{
  "arch": "vit",
  "dataset": "gratings and oriented noise at many angles and scales",
  "horizontal_flip": false,
  "mlp_ratio": 3,
  "init": "xavier_uniform",
  "max_precond_dim": 1536,
  "adamw_lr_other_params": 0.002,
  "decay_fraction": 0.2
}
Rows from block 3 of a small image classifier, named by matrix and row number. Rows with one number belong to one neuron. Each number is 128 + 32 x the weight over its row's rms, rounded and kept within 0 to 255. All counts start at 0. Numbers have three digits each. After the name is the row's rms in percent of the matrix's.
After each neuron's rows are labels from the 100 images, of 14976, where the neuron reaches its largest size: "strongest on" is what is common among them. Only what is clearly more common there than usual is listed. The data: gratings and oriented noise at many angles and scales. In brackets: how many of the 100, against the usual share in percent.
# gate: MLP gate (model.blocks.3.mlp.gate.weight, 768x256), inputs 0-63
# fc1: MLP up (model.blocks.3.mlp.fc1.weight, 768x256), inputs 0-63
# fc2: MLP down (model.blocks.3.mlp.fc2.weight, 256x768, transposed), outputs 0-63

gate.341 086:105128114110151105094129103127106146180084129056110094081081114122120140083127115083176141093126159123132121118061126112111173199136138119143129160130167106120146070154068133108125129074126157
fc1.341 082:130114155102130089065103120117102174156144117108137176115088158131131129076119111134149155071124155171127092091086113106146192185148129101140099164174182184114043094117089140122136122109104120
fc2.341 096:114142116131116146156131172117154177120159095121139177142104129125137090181130071156147104138130084164137150140144142155124127160100088141107154109138141139140146125104127185078067137123115174
strongest on: low contrast (100 vs 29.6); coloured (76 vs 49.8); windowed patch (57 vs 16.4)

gate.610 113:184133091133106129125105136151123217103145122080125155128159101181100165079147138128107073088071123167118101090092105074163152108188146109191114174152048105197114129150138100148143146142137132
fc1.610 111:057140162112102100128142125166139068129115096181134121137120127121101182150127123103147073114189158136181144158192158136140120114110110128094175128120213099134180123105131135051140148142164173
fc2.610 103:156140093117096119160097053125109076146127104122070203126174131113124125110075155106073152164155105139200065103132066155106107109074099148150148102102166161140091122117184092119128087071067132
strongest on: square grating (98 vs 16.6); stripes at 75 degrees (47 vs 8.4)

gate.272 119:132124177143137105081178144144109130125158095143195139115083111128123164177122182094164206083132136135192146142147121125165128181125174137093100120114149084078145130120090123105081093113090116
fc1.272 112:116068204133027105086139136108131178216137107140116115096113115105140083066121126167177122126152164132115140188110171067093146109164163125177103076139082118131063107127108133126084135137160103
fc2.272 104:126125166180123150075110144170136091066146179187084143123097083153117159102146083103077131099159172093095099183085166107175055104094093089103122206127094165135159149139145127135095102133105099
strongest on: square grating (37 vs 16.6)

gate.613 092:095118136156029151118102108135096109145110082128093153106128166116097178097127178136165148134089127168148093088145213137127082105146122145170145177108126168129189141082157090095080193160107123
fc1.613 094:160096101106214151137154154155152103145071105162126088177093120172126100135158091130081125143178101105100100118059036135098150190098152143088088063105127113174091150114114173117125131067125087
fc2.613 097:149084100135116142085191180105128113132133148127152112156113144127085106173149158120148084117098202199160137086102102130102112149143197139157173079163095080180111089087150189153126145138060183
strongest on: low contrast (99 vs 29.6); sine grating (62 vs 16.6); scale: very coarse (46 vs 20.4)

gate.380 121:095141163102154144155173152145178105132138106028120118064128163109096134125148115166156067125137057104065088132195094163106100115208112166116145146149069097046171079124120128072135111126160161
fc1.380 119:139103127126109125133067138077088161088135160187166125153129114145102095128134154100092158152139203147172146139038164097110160167090124084140131114123142127140069156150121126145131139141077092
fc2.380 121:089098170138116067118167102111140156122102161130112134102150172105129112127133149141148084126160177210155151086110105205205139139132124164142132099074133075113202174092171121136141075105135153
strongest on: windowed patch (100 vs 16.4); coloured (100 vs 49.8)

gate.633 148:182196156085142088159154095082155151132118150115133121031113102097174132103143092130156155129140121127118141156120138138178105163105166111157129094105125152174061108122081103143074154136084052
fc1.633 132:062098149152142174102118155165102105132166099124125112172123174136097098158105205148082105103097146115154120117113129112098131141150083086106159164125167056087180148130180117108193116162131168
fc2.633 127:140178146123113170178134150116106188153133116133122155091120153112119136071148129131084115112139094158106142127116149147135126174102143128131211150099111206130126141122044105097130153135159099
strongest on: low contrast (100 vs 29.6); windowed patch (69 vs 16.4); scale: very fine (46 vs 19.7)

gate.491 107:143117149128200096125125158158123053132118186165088080103159143099090099115194135127082154150125215116128102105142107078133087177094084083130097137128084136107138135062139145113156133122139147
fc1.491 108:113085107084070153116166162108125157140144089063093169115129085170163166165083161145127142131146137125157164158173111165064135104176099124145123152105153126124067141144153084127099044121125092
fc2.491 102:091078136142181114106124128041149193175195180143130139102152073162166164184140124117145113122121157173199111157164138145091061136128114176186138101151174104135136109088103161170136168111172145
strongest on: noisy (83 vs 29.8)

gate.144 104:125100129139162150098118121198121138192136102111129143064162111149170122130144118122153166149119092195151110127141135079078175148124162084161131105164108142154133121111136124113049088116164129
fc1.144 103:159195146138091133109147194164105124163141139089108133091122134164157111089129096150075138111122094129127133080081151098157102120111106178092104105112109127114168176159148135115136157081117177
fc2.144 101:154113157167123137107136122116107117116108165133114134107139132087093169171136175156090083102132137141065115099138092131117134205198176155173100118142161164106110134095138135142172129102145165
strongest on: square grating (93 vs 16.6)

gate.689 147:092098123161113229151137104168168175167125145111130085172124106108108170096122148136130185115131126114164161169114124092150130164096118106150175101136077152090147135130142112100116133092113139
fc1.689 137:145093138177117221139152110173178179158148136094128061172124116135095186101137141127127184116123129115196165159103134143136120140106123115121161116159058165059158119135107112122093142104102132
fc2.689 122:126155159120111169071103159082197124166113150096131156135154160135095176117164150148120122145137179162113114156102089130094109144097113116163139128105151041108139085129119111141194124148147147
strongest on: windowed patch (100 vs 16.4); coloured (86 vs 49.8); low contrast (64 vs 29.6)

gate.361 082:136129151168136139117138101166110160097139162158108117136117184129107175118105116137122176107102113116146129112117076114073130142134065143095112142105096127126119177130110120090145071086143162
fc1.361 081:073134096100111153117155178153174139150132101118113053115155062127124080134143100125131067158098157122098119140168153170146110148108179116124160144158150106156138072116144106143130164208090116
fc2.361 091:140121144153088076111162145078092153129066170117130110060161145136080121173185160112117143099118123128126124151147171128153155072102142084126146092109140137134173171113100137156171141185121147
strongest on: windowed patch (80 vs 16.4); low contrast (67 vs 29.6); scale: very coarse (44 vs 20.4)

gate.456 089:075127101146164148201134146187150151172177166093131141155086153120083128117128109117150193128128160129129153137134062096095144125124137120087199146124077094183054105136123192150106177129094112
fc1.456 094:194109147155136062074114107091131172121104090200103133088095101108159149115126153162090077104125063114150110120155193163135093128111133148134052129106179132089147164180109068119175094130208128
fc2.456 092:157122118117162136158108146139122146074156125109126156107150097088099172090093131107102162112148141175128133144125147177160106119125188083149151200107088093133199131147194161101083173116133166
strongest on: noisy (82 vs 29.8); low contrast (74 vs 29.6); stripes at 135 degrees (28 vs 8.6)

gate.128 107:101069120163213142134113182151135161162183145074111157143068131072166108100084181144118195125155141123155199148143133150118073097149094108118144093124132178171129094167179145069168142119114114
fc1.128 108:135096135136144062111067106093127073160139146102161154118076141166193107169140136127100131106158204147206127130101121083157122122150113081142199125136089109176109098208205086123149149146134093
fc2.128 102:095100146176089085150130147144153119130153063154050112125137142133090134112112168184105169063156142112119114119155196136153176152141099128075090117117143181144147204119149167176128148101134136
strongest on: square grating (72 vs 16.6); coarse (42 vs 19.8)

gate.737 091:136106141077128089142124081093176120099095109117166126140142110149165152147129074128163176154059192117189101128061104137090184198157135165118189121111162092144128110109147078193101074153115127
fc1.737 090:130082150134138128160141098081156140082125156131128150124082137120110124130151104124137144202085162106156109178105097105157120091100115142086127108183117095103183087127197139161132168084109109
fc2.737 093:116144150137174134145065125107139176160122094088092142088131134116145123121121113115183165049142099128148194125125122105090169113153146134148072176124075148118119164105112118048110118145070162
strongest on: square grating (83 vs 16.6); stripes at 30 degrees (44 vs 8.1)

gate.244 094:195134112125170147128106121114135121180106098131101092120108143133203079116094131119110141160182114103099074112042112188082123095135113086128165131134157147121105091094178102124112090130173158
fc1.244 093:132123065163202166162105135134101111143111128080148107152085144109142097102115105139171112156199113107092116174080105173107169090143133139175105074190169090111114131124173148163147168117121093
fc2.244 099:109114112119183182177116144139119152089130128106105136151163138113096137122155147151124189132177101202100125151125125138077115122060099134083083147146128157209163149180073121129048141099130171
strongest on: windowed patch (85 vs 16.4); low contrast (84 vs 29.6); scale: very coarse (45 vs 20.4)

gate.254 116:122084169162125103093139118081114134113193143132168086115157104071121144145156116130097099118086144080139111133110096112096148129116132104184111125119094142134085152121081095166129108019103150
fc1.254 120:086134123163117114111160118133099141161230108156176105135140115102108143194106109141116089160127149091170121137076127116091156126092132144154120125112104146124113148147148105184139132053106106
fc2.254 111:116117107150113139089093116127131118151200135147170158107135118149097113118159078119141140091175112160171062141127122149169135142178108079138136172147126181158097076077097166107154157142132124
strongest on: square grating (100 vs 16.6); very fine (50 vs 19.7)

gate.384 113:104126131153085101222118043136143119093076144135100099105131093147169174105141093117152100177137102096137125103132207163170104086123184062141076116143087140161137094111102099135063134143118121
fc1.384 144:102149121109100156190085095166098141123151118130112174204180152151142149139112129103087083150154056106123132142136139155076129095175108159140142137152106120133124142119157150082132126188140187
fc2.384 121:144136138135127091094111138128097117084129174091081069100100153114144130107128143111113123101143084102145127146057130164146184145168125141106175160152121154118105168101062117062135144156163071
strongest on: low contrast (100 vs 29.6); sine grating (76 vs 16.6)

gate.399 066:131151117137152081142153119161109137076128107095097093134093122140084070145100137108137117133127135058166099122102083176152142157112108180114123138169173108177192160082060133144173132143102084
fc1.399 071:151179136122140106124167141130107147132154095084100112133094153186169116196102148086103123109153110078127158102108100181093175172120106205136116125151133110166177176134095118168143157144106019
fc2.399 077:128141144156141203127091063125152141109129169107109099123141141108143075166126141122125150107098143130128118096122087119096112153142094103123185184100179128102095126104145072118092147164119091
strongest on: dashes (100 vs 16.9)

gate.552 131:158140172124144142129140147121145149037134158140135123141160133096138096128075157123135130189104149131136112141181111177117097130142126121053135109124153107129120104148137208144123187098128056
fc1.552 127:138119170094155102200126174132098157067084149118135110086154174121118131156105176157123180125135120155173096187191135135118116128102130076034151185130148150159118104139148147119150126126140102
fc2.552 111:122139201070136091159148157122139174131096095128140172117128066138135187095102172124181118153122118127128086100047116110076145126146152154157183136071111163159129143121143181143099173118135093
strongest on: dashes (100 vs 16.9); low contrast (76 vs 29.6); scale: very coarse (45 vs 20.4)

gate.701 115:121123196104113168150157100180151112130120104144127081154107048137155169136079210188108108144170096146103079113097149128180106179109157135167156138141093100135168143143155121155084218085120096
fc1.701 115:190159065104143050093096145089098118097131172090152125080141175103130099122178068098164132116117152096156161131151112114053156104142106147071090140143208168142114097084100104127182079156124167
fc2.701 109:121102138106105107104132180105138130176158146073036119160136098091117125148112103113139200084129125122176081150104123120131182125069139121162141112075136102127106071121119092141079123139117130
strongest on: noisy (99 vs 29.8); coloured (88 vs 49.8); low contrast (65 vs 29.6); kind: windowed patch (35 vs 16.4)

gate.513 101:072175145187071076082146141135126133147099109121139116170111124172152137122092121117120176127164126099094090166145130129110063131124138202115107118098095159136164112087071087117115154052106135
fc1.513 104:116126122116154081062106078166111117115126144110136121149230077172166162124158117143146117174167166133146200096197100153122107142137088109138127157142158145094084130075117124088118076180118086
fc2.513 097:188121162154114114072090142149154111104104162112181154111119085176183109116120124220090163143147102115123127112078170131117084123103159151071107148140116146157115154107119163177123113115175083
strongest on: low contrast (95 vs 29.6); filtered noise (76 vs 17); scale: very coarse (44 vs 20.4)

gate.227 106:112123109145146079142166127095191104155120128071130103150145145059151206126126158141076152113096159111149096197167131120172153119153128127125102137148146092157144094141152105113069063129127089
fc1.227 111:108096086126080129071129139076069192108153146143149096100122094186098139138115128130112119141150111142159095120132075133099159169119068163089105175060124115157100135124086099100127122101106109
fc2.227 105:078135154132132111137106081082115093152178114119146156077102145111066079183122128119125088101074144139105078169204137110141103136115116117162092142125170157187156142088128161091123111116129151
strongest on: noisy (94 vs 29.8)

gate.301 111:119115183118104134128096072080080086088158123136163063109094129130126058103159148136178154200095151133081144116161111096097090104128119159181051160115124111135164144157160127129163055155131114
fc1.301 112:141122170131127101137066064125092048104131152125125032128083159095084119111152126136159133143101164126110167151128114111127091099130096121133144141069122119131139140157155128123173053120081109
fc2.301 098:080068175161141118121144162097153192141109103103146132112100104130107137130041119150138162108077120129124124128117148109182102194101149132160134145114164138139123117139147107137123144085177162
strongest on: noisy (100 vs 29.8); coloured (77 vs 49.8); dashes (40 vs 16.9)

gate.615 117:189126169100141116165092090103086078129116163130123170140149048141149154121067108086154163130119115090149070151147102054158093144100115103120141157172096145114140107157179092112191136148114159
fc1.615 117:129149087120130158130119155121084140127091129127123161127117157152139157096220170135113108112084155167128141138078096158151128159153164216085095083093140090102138131106098159169000097072102089
fc2.615 112:163164173146153148089117174170148122132140167157124149127109166075148102189117134060074165102084160126177129131129127174155114135140169107107159196198135120137093121162122162123143179139160197
strongest on: low contrast (77 vs 29.6); stripes at 105 degrees (30 vs 8.1)

gate.729 099:119105126162152120127145096126104112127140109152092114136181161119144108126140103105112058162154109152115184118165137138149127169118100163111131117153159122130160140169098190201120104080160136
fc1.729 100:129114105137173099077189096111152135142109103139141122142110119081135069132124102120118071099159129122136128102135116129146080158142114178096068129071144110126230082175135164155091107088154086
fc2.729 094:088192124160139133132160111126196119105149128099159052164144132138147095102168112103101099068128099118065101145095146112114084130169138116138176184099157133132179133123133170139103135095167104
strongest on: coloured (100 vs 49.8); sine grating (74 vs 16.6)

gate.9 094:093100177115125150107140116131097118119158144129126120159196094110141123138118169095148166101115116171022124187077134145121143128144129071150185136130106087145074124160161082105155106125131175
fc1.9 090:086104107103176115171135143112149162056061121136170104106139213193134169102185139116054204075078139116131075078128143106118139092128168128140083105138099178125127131115122171129165143155167128
fc2.9 098:144143161091163175122132164161098091131122181113089130171070083138131102156192116164114115101094123130110152168178153145084098125106133141137150115086149082136114132150105138095086116120055153
strongest on: low contrast (67 vs 29.6); dashes (58 vs 16.9)

gate.323 093:097095112100172117136094143110122163113180155118133149171101149082148097111120178165160134163085156108139120190115064158127088131068162178143107139152117120109082125135152146106092144107087122
fc1.323 101:111129077113115125146158108097150158079184114153116113240128110117130071073146148153194161122120150099094133161129125159086094137112152173163121153105108065141118133157127115115086144177098153
fc2.323 103:134089153160139173165159132132085135131095150106120082142110080141153109113082099118143109105115172130157093171106151112105124116190108074134127106156121136105109138067142158097118082107119121
strongest on: noisy (100 vs 29.8); coloured (100 vs 49.8); filtered noise (71 vs 17)